config.yaml
num_classes: [20, 12]
arch: "convnext"
mlp_ratio: 4
layers: 8
init: "kaiming_normal"
muon_scale: "match_rms_adamw"
orthogonalizer: "polar_express"
adamw_lr_other_params: 0.0016
max_steps: 24800
batch_size: 256
epochs: 81.3
Rows from block 2, named by matrix and row number. Rows with one number belong to one neuron. Each number is 128 + 24 x the weight over its row's rms, rounded and kept within 0 to 255. All counts start at 0. After the name is the row's rms in percent of the matrix's.
# fc1: MLP up (model.blocks.2.mlp.fc1.weight, 640x160), inputs 0-159
# fc2: MLP down (model.blocks.2.mlp.fc2.weight, 160x640, transposed), outputs 0-159
fc1.136 104 [132 141 114 145 149 144  81 124 132 157  76  96 132 133 136 147 156 130 138 141 134 117 115 126 114 186 144 115 130 144 155 115 133 132 126 123 128 134 119  93 144 126 122 136  91 169 114 121 102 111 165 112 141 137  94 129 163 139 116 110 131 150 131  93 145 161 126  81 161 130 103 113 147 176 130 153  99 122  85 156 127 141 157 100 103 134 124 153 107 116 175 136 158 124 109 167 162 154 119 154 115 123 143 130 120 141  84 119 157 132 120 163 120 133 144 143 108 125 132 182 140  47 172 129 121  83 138 134 140 174 157 135 154 107 140 122  74 108 132 141 149 121 124 120  81 153 155 113  89 169 156 135  95 175 117 129 121 122 133 163]
fc2.136 118 [111 108  79 144 159 126 105  85 105 150 163 156 136 120 115  96 113 137 108 127 116 139 116 154 151 120 128 128 143  78 158 154 142 152 195 100 117 122 134 133 130 145 144 148 148 104 109 128  85 148 139 142 180 138 144 135  84 153 143 152  90 168 128 162 162 134 123 158  69 121 134 108 142 132 122 150 142 112 120 156 153 142 124 113 136 162 151 106  89  99 107 117 110 156 122 133 115 163  96 149  96 136 190  99 116 106 162 152 111 100  99 126 125 131 143 122 177 153 101 119 169 134 110 125 111  87 167 137 117 140 128 103 117 141 137 139 130 113 141 141 123 134 122  70 111 119  90 151 127 100 133 141 118 143 156 187 145 156 142 120]
fc1.137 096 [110 107 105 111 128 119 118 146 153 104 153 126 153 124 126 138  89 153 128 117 176 202 170 129 171 126 109 114 135 129 132 123 136 149 120 142 141 111 137 152 141 122 145 144 142  71 113 138 106 101 114  98 194 110  90 126 143 120 152 153 125 151 152 136 136 143 141 104  84 121 110 106 131 116 133 116 125 125  95 166 128 103 116 131 149 149 148 147 184 119 118 172 123  96 153 139 164 174 106 113 130 124 123 155 168 109  79 167 170 139 100 189 113 125 124 126  85 115 112  89 156 107 149 111 125 115 118 140 116 108 114 114 112 127 159 156 120 180  84 142 140 105 103 102  99 122 131 103 118 117 120 130 106 143 167 121 111 133 149  92]
fc2.137 083 [ 97  95 105 136 101 147 135 147 145 102 114 155 115 135 145 143 124 132 136  94 135 116 121 118 176  80 115 145 109 120 108 111  65 166 122 121 133  78 113 126 117 103 123 104 150 126 131 154 114 137 133 159 138 132 157 142 142 147 119 107  94 143 143 120 152 137 123 143 156 126 146 118 126 131 108 148 137 154 117 113 174  99 106  77 130 113 127 113  88 166 133  96 163 118  89 142 121  86  65  93 172 141 154 107 105 148 146 145 141 140 141 140 145 125 119 121 131 142 150 135 114 115  81 111 132 100 160 128 116 143 124 127 134  86 132 113 148 179 125 140 127 108  88 108 129 120 164 211  92 137 141 157  91  75 131 147 112 153  88 112]
fc1.138 108 [172 113 168 142 130 132 116 143 120 125 111 132 204 147  83 107 176 135  77 138 148 138 128 140 101 116  93 142 166 214 170 144 115  92 124 110  92 148  93 146 118 115 149 147 145  92 156 134 102 110 119 112 146 123 121 120 176 155 140 129  91 111 149 111 141 133 108 130 109 131 136 146 153 109 138 147 157 118 137 139 120 119 122 122 138 112 118  85  93  70 121 134 141 164 159 141 175 126 110  96 125 145 116 139  96  93 102 133 147 158 161 107 116 129 139 139  97 139 131 123 185 116  94 123 162 133 127 101 137 137  95 105 144 139 140 158 138 103 115 139 112 130 122 135 162 160 129 107 140 114 123 130  93 135 128 165 119 122  86 119]
fc2.138 108 [130 155 164 153 108 150 122 107 116  79 138 141 139  86 144 143 146 110 120 107 128 136 144 119 105 140 150  79 129  51 124 154  81  95 119 148 102 131 161 109 111 147 136 141 148  88 129 123 138 134  92 156 118 114 101  93  87 170 138 113  90 158 113 114 125 171 166 118 127 158 136 143 110 117 125 100 121 125 116 138 119 108 153 112 124 119 158 126 167  57 101 122 121 165 118  94 144 122 123 123 119 129  97 157 105 165 138 119 150 146 107 122  84 124 139 121 104 154 130 135 159 126 182  66 115 152 115 127 140 140 139 142 150 152 142 149 140 108 131 143  90 141 125 147  86  97 142 118 155 162 137  98 119 139 162  96 133  88 104 129]
fc1.139 110 [125 118 102 128 133 157 148 129 100 121 162 158 139 126 148  97 117 172 124 129 151 124 128 180 131  79 143  61 135  98  95 170 150 145 134  89 129 137 147 135 117  88 111 103 127 132 175 140 138 122 154 112 106 101 124 144 160 134 151 150 164 103 129 110 157 100 125 141 127 120  99 132 116 115  90 143 100 160 153 100 143 157 144  85 125 125 154 108 107 115 134  99 106 120  94 135 136 108 154 135 107 114 186 103 153  88 111 107 155  63 139 110 114 124 138 117  84  73 141  99 189 115 162 102 134 120 104 126 175 114 106 110 142 119 141 164 136 103 132 139 108 121  97 109 144 114 149 140 146 142 130 153 145 143 108 125 138 117 123 166]
fc2.139 106 [134 162 154 162  95 160 138 151 127 112 112 149 136 112 123 177 147 135 155 120 130 160 141 122 139 149 137  80 160 126 130 161 129 123 147 161 133 115 141 118 102 135 175 128 137 146 161 128  82 119  95 132  79 121 143 100 118 149 206 119 161 139 111 170 178 148 139 131 146  87 164 132 147 165 110 126 158 151 148 110 145 113  90 126 136 134 149 120 132 145 124 123 111 101 136 158 125 109 146 143 140  87 113 104 115  80 169 145 120  71 153 158 129 151 149 138 153 127 138 133  88 143 123 187  99 132 140 102 126 154 137 102 126 110 100 134 153 126 145 152 158 104 107 158  83  92 116 169 117 160 112 124 128 110 112 155 129 125 144 128]
fc1.140 097 [132 125 137 150 187 146 132 155 126 141  99  93 144  60 109 136 116 121  96 165  73 143  79 129 148  91 109 142 148 101 124  98 123 135 145 121 146  88 104 120 124 105  79 146 134 125  75  87 136 109 150 140 157 119 105 129 131 115 118 162 171 123  93 172 137 149 131 125 121 112 169 116 109 142 101 119  93 105 137 109 125  93 158 106 143 192 124  99 121 136 149 121 104 153 124 138 185 139 129 137 142 106 105 120 158 132 148 105 106 138 149 103 117 129  87 151  99 137 127 182 148 109 133 122 136 111 130  97 111 159 118 126 115  98  76 139 109 125 153 170 113 112 134  93 143 142 113 138 145 122 115 133 129  80 126 129 160 139 128 134]
fc2.140 090 [100 144 108 132 137 158 108 140 115 136 147  64 126 158 104 137 101 123 152  94 149 131  87 114 130 135 128 132 104 152  92 144 117  91 126 175 114 178 113 117 118 145 108 106 108 113 120 123 183 173  88 113 128 130 115  89 105 144 128 142 148 128 178  76 182  83 154 153 104 127 126  97 137 141 139 155 155 101 154 135 120 107 140  93 123 122 117 105 103  94 155 141 161  88 129 150  79 168 102 131 114 171 125 149 107 121 135 121 132 146 121 131 136 140 135  82 140 148 106 135 144 122 117 178 125 155 124 136 167 105 119 124 121 162 143 112 180 110 141 118 136 111 142 154  87  95 125 153 116 114 102 159 142 100 103 144 135 104 111 133]
fc1.141 104 [ 96 120 127 121 145 152 153 156 103  99 153 146 143 115 162 135 115 140  87 119 237 136 117 132 171 186  90 112  94 119  93 101 106 132 133 149 102 124 126  73 135  88 126 136 138 122 135 124  90 101 130 126 102 112 152 115 135 125 128 119 113 160  72 137 132 136 138  99 131 147 137 169 101 107 145  77  99  95 128 147 109 114 163 100 152 139 124 123 144 142  93 134 157 140 123 120 122 137 116 135 173 111 128 148 138 139  96 129 130 142 141 141 160 126 140 158 122 133 119 117 123 165 164 125 150 126 107 121 115  93 136 147 157 114 136 137 132  86 113 123 142 126 186 126 137  72 121 121 108 136  88 141  89 131 145 112 140  90 149  97]
fc2.141 096 [149 145 142 168 150 194 119 124 160 131  88 129  99 131 101 178 168 140 152 112 120 119 136 112 119 156 181 120 169 141 123 140 168 154 111 140 125 147 153 132 139 135  99 138 135 145 155 124  88 119 102  86 160 174 135 149 153 131 138 119 120 143  90 130 131 135 116  85 112 103 117 152 134 137 136 125 120 106 163 108  94 105 113 155 141 119 151 137 140 142 132 102 176 105 119 128  75 111 168 115 116 130 155 126 111 120 136 120  92 132 119  88 155 117  85 157 161 115  83  87 136 102 109 164 133  95 134 122 131 119 135 150 115 123 101 169 166 172 122 104 117 101 121 127 120 178 125 133 163 122 158 126 153 120 161 110 100 156  87 134]
fc1.142 092 [112 132  99 118 160 125 121 165 116 142 146 109 126 127 119 140 127 116 100 163 114 176 114  91 147  89 102 133 141 116 119 164  93 171 140 130 139 145 158 131 124 142 157 111 102 134 109 112  92 139 134 114 160 129 137 120 119 182 124  99 105 131 144 136 131  74 164 105 128 134  86 118  78 198 122 134 117  96 112  87 141 125 135 106 131 142 120 104 149  84 114 100 131 152  60 119 128 119 132 122 170 118 142 111 167 144 149 131 104 102 121 117 169 131 143  86  76 170 113 128 124 124 138 130 114 117 133 167 142 129 166 152 143 154 175 144 125 136 132 151 121 138 140 113 139  85 111 158 138 119 131  67 128 111 122 140 140 146 136 181]
fc2.142 084 [123 111 145 129 160 116 154 140 113 142 114 144 132 122 134  99 127 119 163  60  97  97 102 124 150 136 120 167 127 147 147 126 163  83 117 156 116 125 127 160 150 176 124 157 166 103 138 143 123 122 174 132 168 144  89 131 151 142  97 155 129 166 138 139 162 100 108 103 125 148 134 131 136 147 199 165 139 115 131 154 105  99 122 156 155  98 150 143 138  98 139 138 132 122  89 112  91 112 138 131  95 138 150  81 181 125 127 139 161 109 133 143 180 145 155 144  65 132 127 162 178 146 138  91 104  91 153 116 161 126 116 141  97 143 129 105 143 122 128 110 143 131 137 134 105 114 149 147 118 134 130 152 133 161 101 152 118 134  96 150]
fc1.143 093 [144 109 129  80 133 111 183 151 127 132 138 102 105 124 126 116 158 142 168 118  96 114 124 124 117 151 155 105 131 102 174 138 116 127 155 116 138 136 106 119 110  99 102 105 140 129 157 149 139 166 107 111 138 185  88 159 150 130 181 170 114 139 127 139  88 171 146 139 177 121 145 137 115  85 144 121 115 108 138 151 115 115 125  94 122 135 140  79 133 121 159 104 129 109 132 113 112 169  96 112  84  90 137 120 148 118 125 162 174 100 148 130 148 136 148 112 114 124 131 119 141  90 116 116 177  86 112 154 131  96 164 108 130  99 135 112  98 141 132 166 146 160 153 161 162 118 141  88 108  78 159 139 126 128 141 117 152  91 136 110]
fc2.143 093 [155 128  99  96 149 129 123 152 148 140 122 129 104 114 156 109 144 136 146 142 145 131 167 141 118 134  70 139 128 152 129 104 125 161 109 111 113 122 102 118 138 153 176 112 117 187 116  99 105 142 111 155 156 130 143 135 156 160 150 102 119 181  87 126 119 159  97 121 116 121 113 119 129 157 137 112 105 147 110 153 157 133 116 100  84 137 154 179  86 127 151 125 120  93 108 151 140 166 112 102  99 144 110 119 102  92 140 119 140 110 136  90 128  86 132 120 142 128 171 154  74 155 126  69 154 122 171 127 178  96 154 116 118 134 114  86  88 103 141 111 153 120 127 164 126 118 186 104 136 110 124 121 158 122 125 120 126 145 157 129]
fc1.145 083 [162 131 140 138  98 136 111  59 100 116 133 123 123 150 145 125 120 124 109 131 118 111  85 138 138 124 147 112 113 124 122 137 122 105 123 125 119 127 146 143 153 107 132 126 125 143 109 124 135 119  70 129 128 117 129 144 144 134 156 107 134 119 126 124 127  96 139 111 142 119 114  92 145 128 146  75 121 112 147 141 160 119 119 127 142 132 133 164 162 161  97 140 125 104 150 113 156 159 107 140 142 135 131 120  74 180 125  90 149  90 152 131 145 108  75 130 130 122 147  95 135 106 133 135 159  73 145 151 111 133 151 139 106  75 100 151  69 163 110 126  89 126 126  32 140 128 197 134 139  73 119 162 153 146 112 142 123 132 124  92]
fc2.145 071 [145  98 129 107 112 152 161 139 109  89 138 100 133 157 127 141 123 119 139 140 103 146 107 167 153 122 160 145 112 128 119 129 116 109 132 150 174 108 110 158 131 148  91 131 120  88 143 111 119 152 161 117 143 109 148  89 125 178 104 106 167 160 125 106 174 159 111 129 175 143 118 133 103 160 108 117 182  93 159 168 159 153 158 142 179 118 108 134  99 168 118 173 123 141 175 162 114 140 128 123 105 121 147 108 140 113 142  82 139 105 136 106 154 112 128 109 171 150 118 131 114 163 109 127 136  97 108 124 136 150 166  94 144 136 147  96 170 132 133 161 121 171 145 133 120  92 169 107 123 117 124 119 139 128 128 105 117 163 151 173]
fc1.146 086 [122 170 143 126 136 152 118 140 132 127 123  93  32 105 138 124 113 123 159 124 128 129 135 115 116  87 137 122 101 123 124 136 142 140 115 122 144 162  89  99 169  86  93 126 123 128 144 123 124 113  88  92 122 120 112 121  92 158 166 132 117 118 136 142 108 154 139 156 122 114 141 152 112 118  85 151 113 118 106 151 182  88 159 124 103 107 131 104 104 121 111 138 110 139 127 141 168 108 149  82 147 148 123 130 120 138 130 149 138 119 107 125 147 132 133 163 133  58 157 137 119 111 133 121 117 151 115 150 122 118 155 123 101 113  85  92  88 175 145 166 137 148 140 144  86 108 152 177 144 160 158 110 116 175 175 112 103 108 128 102]
fc2.146 087 [104 151  77 143 131 110 111 156 117 118 153 171 140 107 127 148 128 128  85 142  94  89 158 148 147  93  96 119 119 189 112 120 119 162 107 131 179 118 109 108 124 136  98 126 149 135 113 163 112 135 134 119 120 117 128 111 159 163  56 110 127 157 167 154 128 154 129 120 177 142 133 124 114 122 126 118  97 131  93 126 127  93  92 143 159 151 166 146 144 115  76  97 140 140 130 166 124 186 139 106 132 184 143 113 149 170 117  92 157 148  98 112 115 126 123  87 154 119 118 125 123 142 160 108 126 156 139 100 134  92 120 151 105 154 151 140 137 139 127 141  98 116 123 122 161  99 160 130 113 119 144 162 115 104 104 149  97 109 142 117]
fc1.147 093 [102 154 116 107 118 131 191 137 135 118 105 107 121 121 129 143 107 142 142 103 124 148 126  82  79 111 102 135 137 149 144 156 132 142 149 117  82  46 109 139 115 112 136 140  78 105 155 120 125 133 149 115 153 125 147 127 144 134 135 126 163 158 103 138 105  91 147 129 102 131 127 149 133 131 113  95 112 134 123 136 138  73 124 131 130 147  99 130 139  77 141 110 115 140 137 137 138 109 169  83 169 184 130 135 143 119 121 162 135 114 136 164  81 181  89 185 137 132 103 126 145 154 148 102 110 120 136 159 108 146 118  95 129 126 134 108 126 103 154 135 154 130 105  88 106 114 109  99  85 136 111 143 129 166 122 180 100 112  98 138]
fc2.147 099 [129 129 157 147 125 129 154 127 119 107  97 167 105 140 141 100 132 123 118  97 161 114 133 132 159 141 180 134 151  65  96 103 114 131 101 135 180 126 122 138 136  88 135 156 145 110 112 151 128 129 122  89  95 117  97 117 116 111 138 101 116 121 106 130 116 108 130 144 172 148 102 165 124 111 154 131  82 146 113 117 108 121 127 187 113 147 136 125 107 135 128 172 141 120 156 135 152 141 132  71 110  81  98 115 109 136 121 151 101 111 134  58 143 126 111 151 145 175 144 143 128 108  81 117 153  88 165  70 111 114 132 166 121 126 131 124 102 131 104 114 123 148 126 147 150  89 135 138 128  73 144 158 165 125 116 146 108 133 163 146]
fc1.148 100 [117  95 120 116 130 121 135 156 127 153 118 158 119 153 120 135 116  91 192 105  89 122 115 115 151 124 148 136 138 176  88 126 103 153 141 137 113 122 138 119 117 152  94  91 107 119  88 140  94 129 152 126 130 143 124 136 151  84 115 132 126 133 114 119 133 107 124 149 111 106 145 101 124 110 111 145 119 119 143 111 116 145 118 113 128 107  97 168 157 100 107 111 106 162 166 142 165 114 172 107 120 136 126 126 121 117 147 145 110 125 151 140 126 132  83 146 105 105 132 157  84 135 102 154  86 137 102 209 209 144 123 113 119 140  66 137 110 138 109 151  91 144 134 119 102 134 114 105 126 131 141 123 103 106 117  64 101 142 185 131]
fc2.148 120 [117 108 125 153 133 125 134 122 123 134 130 182 155 144 115 121 157 121  91 133 127 109 166 113 113 115  66 109 115 125  88 175 157 124 114 125 134 157 169  80 105 165 190 145 144 181 141 147  99 133 122 124 110 177 142 141 120 104 128 148 164 144 105 120 126 140 124 111 126 147 125 114  69 100  87  98 111 127 107 123 126 116 132 142  85 135 118  92 128 118 161 117 106 108 112 139 109 115 153  98 134 128 141 119 114 132 139 125 146 143 129 155 158 118 124 146 143 134 120 110 106 125 159 114  94 117 113 108 224 105 115 116 120 132 182 131 128 104 129 140 149 149 147 145 149 160 123 193 109 152 147 164 123 141 147  86 148 125 140 141]
fc1.149 102 [122 116 144 135  93 132  97 122 151  97 122 148 143 134 100 142 110 126 152 122 115  97 118 143 102 158 153 121 128 151 165 117 107  76 162 156 144 128 105 144 155 131 111 131 158  87 134 101 120 147 147 120 110  67 109 162 155 140 107 149  94 122 105 141 159 154 158 160 129 156 141  99 121 116 129 134 178 124 140 168 147 116  98 123 149 107 134 111 139 107 120 131 140 130 145  79 150 145 129 159 131 135  74 122 163  78 169 171 122 128 129 107 159 136 131 127 107 141 145 148 104 129 113 135 134 108 114 142 142 120 149 114 116 163 134 187  77 161 139 120 108  98 155 171 162 156 102 112 113 114  89 166 125 154 177 111  73 113 142 133]
fc2.149 104 [101 155  67 134 134 170 138 132 142 137 131 151 115 102 111  76 104 111 131 132 148 122 137 116 108 160  90 118 146 142 119 131 176 144 114 148 169 133 118 143 159 131 154 110 118 147 150  99 147 126 148 114 140 116 150 115 143  83 132 153 139 192 137 121 157 119  99 146 136 121 101  73 157 127 127 165 115 112 105  88 104 115 130 121 108 134 152 144 147 139 142  95 103 138 125 135 129 151 127  81 104 163 158 120 101 122  88 116 130 138  99 178 131 155 138 130 165 156 158  82 164 126 137 145 154 106 118 134 173 189 151 108 131 144 128 124 121 129 134 111 159 117 136 130 118 137 136  74 167 144 117 105 120 141  73 108 140 129 133 188]
fc1.150 098 [141 172 141  83 109 132 140 185 146 123 104 119 172 163 154 150 119 134 173 101 146 134 118 145 124 171 105 127 169 110 120 123 132 134 138 103 105 137 135  76 138 173 121 149 142 117 131 133 162 124  59 120 130 172 118  98 127 149 140 136 150 102 162 115 110  69 125 174 100 155 111 146 126 157 108 125 136 116 141 135 119 120 161 106 104 150 142 108 129 126 149 127 103  63 110 137 110 119 100 134 138  92 142 136  74 137 134 123 112 126 142 150 123 123 153 133 124 127 113 115 140 145 163 146  79  84 137 135  86 140 152 141 134 177 175 171 138 113 168 135 119 113 124 126 109 120 159 108 138 117 158 135 152 171 128 138 119 122 130 162]
fc2.150 111 [123 139  95 150 124 119 114 149 165 119 124  94 146 100 111 124 137 100 116 140 124  99 139 146 140 102 129 148  93 128 129 109 116 131  96  89 120 142 151  90 119 128 140  90  99 120 125 141 117 142 138 169 127 145 114 161  72 130 120 137 142 178 131 139  98 152 139 159 123 122 109 136 203 121 119 127 132 116 120 112 134 142 147 140 107 130  91 121 148 115 136  98 170 159  80 138 176  84 103 111 140 172 126 127 162 113 142 120  90 129 136 167 154 108 117 151 128 144 151 140 138  78 125 124  68 108 164  86  60  71 112 138 135  92 108 126 153 148  79 124 173 125 126 119 119 111 142 123 127 157 104 112 146 142 126 117  98 129 100 120]
fc1.151 094 [140  79 110 122  85 161 120 167 120 155 130 125 121 181 122 138 119  84 156 153 157 146 117 118 116 116 123  70 160 168 150  84  90 156 123 131 136 145 108  85 149 109 151 125 138 100  67 124 141 109 147 156 127  98 111 134 133 116 146  89 104 159 105 109 118 151 141 136 112 119 157 132 148 137 145 147 140 113 148 124 143 133 150 114 147  89  99 161 133 152 113  95 104 176 140 132 137 165 169 118 146  97 135  97 113 138 114 123 114 143 102 128 128 115 141  72 104 138 114 137  96 116 115 111 117 110 109  98 152 117 135 158 129 146  76 139 164  78  93 101 107 125 109 124 135 144 138 132 130 142 182 117 146 135 152 119  78 120  98 162]
fc2.151 100 [130 117 116 117 133 123 113 130  53 133  91 133 117 126 144 162 137 157 119 118 108  95 163 158 120 115 141 129 116 128 107 129  96 156 123 123 140 142 121 120 127 143 147 139 123 143 109 137 113 148 156 143  66 160  78 178 136 119 120 152 152 121 154 146 103 136  60 113  91 143 145 100 113 145 163  99 135 134  92 112 127 140 103 126 166 109 126 119 118 145 109 116  83 135 141 107 130 129 134 120 129 139 108 119 134 156 147 126 104 134 134 122 147 112 108 188 124 107 145 156 115 132 155 175  81 151 173 161 105 122 153 146 154 162 130 129 120 112 125  86 144 207 166 161 106  95 140 134 135 177 107 167 149 128 105 135 132 110 104 104]
fc1.152 094 [110 115 140 123 136 151 117 118 156 151 126 112 110 162 155 170 138 176 134  89 200 168 173  88 132  94 175 127 125 133 116 183 125 100 118 108 133 146 162 108 169 140 117 130  96 103 144 126 147 149 128 109 139 168 141 141 144 132 137 137 127 175 116 139 138 143 134 103  76  89 109 132 136  74 121 145  59 116 151  91 144 144 163 128 128 123 132 130 116  92 111 100 143 116 166 119 135 169 145 128 111 101 125 135 114  91  83 146 101 126 124 141  94 115 137 116 135 104 149 123 146 115 137 125 112 163 155 117  80 126  86 134 120 168 105 117 138 127 121 130 139 147  81 128 153 135 124 134 112 117 129  87 132 147 149 134 129  85 147 152]
fc2.152 090 [ 99 114 139 108  97 160 133 130 170  97 108 138  95 162 134 131 133 106 124 133 136 127 149 176 162 111 101 153 150 111 115 125 114 125 118 119 148 130 120  69  93  72 120 127 131 124 127 128 164 117 113 105  87 177 145 146 113 119 100 174 106 159 170 141 147 137 136 145 143 135 147 125 131 116 115 137 151 133 147 149 145 137 128 107 105 114 133 126  91  68 115  79 129 104 112 173 139 154 134 118  91 107 131 167 136 150 150 132 133 126  98 103 155 142 152 173  48 104 187 112 179 123 114  88 166 126 159  98  99 114 148 154 168 138 132 138 162 151 143 147 133 107 119 132  93 117 137 137 121 135 148 103 123 112 122 137 131 143 133 116]
fc1.153 097 [155 125 117  88 124 161  99 175 117 144 188 144 149  85 132 109 134 109 129 118 142 120 125 113 127 140 138 131 119 117 101 125 118  95 112 168 129  86 118 153 145 141 125 151 187 114 131 114 101 118 111 125 147 159  76 127 115 123 156 128 156 140 181 132 124 157 117 124 126 128  96 173 162 149 157 108 150 140 146 109 116 124 113 124 128 138 201 132 145 120 127 138 151 119 118 115  70 112  86 154 122 128 141 109 130 118 128 157  79 137 147  98 164 109 172 171 124 111 138 149 122 114 140 117 155  88 180 119 129 115 125 138 140 120 133 113 136 162 136 115  71  93  91 134 148 146 117 122 103  99 146 140 140 173  93 130 147  96  87 115]
fc2.153 109 [127 136 133 142 120 136  85 124  77 171 107 139 106 127 133 135 122  79 126 139 149  80 158 164 104 109 118 124 148 129 129 141 130 138 128 128 142 131 129 146 113 139 101 108 112 145 175 122 150 134 121  84 176 118 111 132 159  45 126 112 111 162 127  83 126 133 127 123 166 131 124  84 114 169 159 136 140 113 177 115 105 127 147 148 127 152 123 119 100 140 124  87 197 126 113 126 123 121 140 109 138 109 165 119 102 191 103 138 116 175 120 114 187 154 139 147 121 147 102 115  97 132 117 140 106 135 136 111 125 157 144 143 106 138 175 142 123 145 151 116 147 126 158 132 120  90 106 103 104 136  80 159 124 141 126 139 101 156  97 112]
fc1.154 143 [136 150  80  94 148 149 141 141 140 162 133 102 134 171 118 119 148  88 144 174 116 123 124 149 133 133 134 153 109 143 172 161 169 130 121 161 143  85 149 156 116 139 153 123 128 118 202 144 106 125 132 149 135 106 125 118 135 157 152 107  88 121 124 123 125  77 147 119 133 100 117 106 124 143 114 121 153 161 128 159 130 143 114 115 155 141 122 128 121 163 119 112  99 109 107 116 123 117 110 102 113 107 123 126 134 106 153 110 119  50 128 146 109 149 134 149 135 156 119 107 214  96 146 108 142 106 114  96 108 139 171  85 147 142 151 157 108 132 152 111 125 128 106 130 101 139 115  68 120 123 107 103 112 130 112 121 164 148  70 140]
fc2.154 153 [137  93 134 108 140 124  93 155 100 154 113 137 115 115 120 134 127 140 105 156 134 137 152 130  69  95 112 152 139 148 132 124 137 141 124 122 129 107 128 107 141  96 106 105 111 134  90 134 128 135 149  95 133 181 103 104 175 139  91  99 137 133 126 194 140 152 185 150  92  92 141 158 100 113  72 126 114  95  89 143 138 135 104  78 127 120 114 149 118  83 135 119 115  91 120 102 106 125 147 139 128 145 112 152  79 134 116 138 119 127 137 138 129 134 122 118 149 162 137 116 147 115 160 120  89 129  90 128 203  93 150 140 114 168 115 126 159 120 121 119 155 112 149 127 132 159 156  89 132 139 162 120 126  96  93 145 114 164  82 120]
fc1.156 095 [125 117 123 122 143 193 112  82 110 115 110 143 132 201 126 145 150 137 129 114  49 122  56 114 113 121 121 121 176 122 131 144 145 122 150 147 130  93 138 178 119 129 130 136 130 120 110 141 155  84 126 160 123 163  91 140  99 138 114 148 122  79 100 163 159 168 128 112 119 159  77 127 157 126 119 133 101 137 122  81 106 115 122 145 123 116 149 145  97 142 145 118 119 121 113 108 108 129 173 109 147 130 121 132 147 137 183 143 139 142 148 116  94  78 114 107 141 135 144  85 135 127 104 130 113 107 112 118 112  88 125 129 137 128 117 129 131 115 115 120 147 129 101 176 157 103 122 127 105  77 147 139 135 166 142 150 100 119 117 144]
fc2.156 097 [129 136 116 141 163 148 160 135 135 126 116 110 138 114 164 143 112 118 167 124 119 133 158 114 135 125 140  92 128 105 119 145 122  93 110 134 108 128 160 142  71 138 115 134 155  95 129 100 138 124 167 139 111 131 107 117 144 148  88 129 133 186 116 127  80  88 155 183 123  77 147 140 114 123 130 120 120  92 130 124  91  92 120 108 124 133 130 129 152 136 107 122 127 142 102 109 105  83 202 120 119 151  93 137  86 132 136 140 150 104 114 140 156 127 118  70 126  84 126 130 101 111 122 153 154 115 155 164 106 120 138 127 104 169  99 171 143 148 124 101 136 148 175 182 168 112 131 103 125 157 139 115 102 166 165  99 107 137 146 120]
fc1.157 076 [119 125 113  98 125 157  92 104 145 128 104 111 100 133 139 118  79 120 119 130 106 141 158 119 102 121 100 127 106 107 122 164 139 162 149 183  83 115 112 144 117 128 123  80 116  97 144 136 129 134 123 134 103 172 117 139 106 118 161 129 150 128  94 124 141 106  97 131 168 152 160 147 100 147 122 173  80 145 139  89  99  85 147 117 112 143 125 165 124 121 104 129 147 138 126 141 119 166 141 108 150 170  65  97 136 134  80 126 117 148 158 139 132  84 148 148 118 108 117 166 123  90 104 133 132 116 131 134 116 111 129 109  76 143  92 148 107 146 133 154  77 111 119 115  83 108 104 185 122 130 128 161 135 151 164 166 123 118 134 145]
fc2.157 074 [ 98 139 114 136 131 137 123 100 117 133 137  87 116 100 165 108 122 138 112 139 144  99 163 113 111 104 174 167 121 171 103 154 126 182 145 101 157  99 142 134 116 147 100 130 146 119 163 151 161 185  65 146  99 133  97 140 152 136 114 126 115 181 176 127 140  88 154 116 180 129 122 158 138 110  86 117 101 120 119  99 115 129 130 137 126 103 134 161 162 140 115 103 118 131 102  69 169 126 112  92 161 151  99 118 124 118 112 134  97 167  97  80 120 154 145 159 120 124 145 136 132 144 155 145 101 154 170  98 102 119 111 130 150 114 113 120 144 136 104 152 168 127 122 130 133 128 114 124 152 142 138 104 131 137 113 162 137  86 129 110]
fc1.158 109 [123 107 107 135 156 137 140 166 157 146 137  95 137 101 144 111 135 160 111 133 140 169 175 127 117 126 118 128  96  94 131 129 155 129 188 146 184 154 102 122 111 128 180 147  97 125 132 135  83 130 108 126 127 122 124 129 128  68 119 110 132 126  99 114 175  95 137  86 117 153 146 128 123  86 166 122 111 145 111 128 136 124  99 114  96  93 114 118  84 110 111 151  91 162  96 142 108 155 162 105 148  95 147 128 128 143 130 129  85 136 108 129 112 144  82 127 148 136 124 121 117 102 170 145 120 128  98 156 111 144 136 139 131 137 151 128 114 117 147  98 115 117  93 105 137  99 159 160 133  76 135 100 175  84 134 128 120  68 118 160]
fc2.158 101 [125 120 109 111 118 146 152 177 139 117 146 109 138 156 141 147 151 118 171 118 144  91 125 153 107  86 125 167 124 157 159 122 133 130 104 129 126 139 151 147 135  98 101 118 126 135 125 125 114 116 128 100 121 116 152 139 105 117 130 124 141  94 163 119 148 140 111  86 101 101 124 125 109 116  98 169 163 172 172 115 111 100 167  79 151  88 143 132 142 119 127 128 143 124  71 132  74 100 144 120 140 138 106 138 148 139 145 102 155 131 159 141 153 151 136 142 144 152 141 176 140  85 139 139 151 148 161 113 143 155 153 105  64  94 137 165 123 142 150  86 155  81 105 151 134 132 138 128 112 108  52 167 107 128 135 148 162 129 135 132]
fc1.159 096 [114 141 126 106  86 116  93  99 115 114  93 120 118 146  84 101 135 135 144  98 158 146 121 139 136 115 109 128  95 150 128 159 153 153 190 127 127 132 113 117 125 130 144 106 131 159  97 116 119 115 136 175  95  94 147 112 157 124 137 149  86 144  98 182 138 129 122 158 122 142 131 109 115  86 118  94 111 137 130 105 105 106 163 106 142 133 106 123 110  92 152 113 163 125 153 127 150 131 117 130  66 113 117 178 136 114  87 143 101 149 158 130 131  88 128  93 119 168 146 146  93 134  84 119  87 110  82  92 154 153 126 127 139 117 106 162 117 124 130  99  66 137 120 138 166  95 122 143 129 121 141 161 105 125 102 126 135 169 167 119]
fc2.159 110 [128 135 110 142  83 169 119 141 100 152 162 147 154  94 171 113 119 156 102 136 121 152 134 119 141 143 151 160 179  99 112 165 138 131 112  92 148 142 108 104 135 131 121 112  82 146 120 140  91 145 127 156 133 165 100 138 131  67 134 153 127 150 109  89 120  94 154 151 158  82 151 154 130 131 151 156 124 134 143 122 133 147  98 137 118 186  65 132 163 108 166  78 151 104 141 173 120 105 107 123 119 120 177 131 112 129 104 158 127 131 129 138 174 105 144 144 121 141 114 141 144 109  96 159  96 131 147 154 134  99  92 117 107 130 169  97 145 132 100 147 173 117 127 131 137 125 129 112 119 165 101 122 138 152 103 106 117 128 125 155]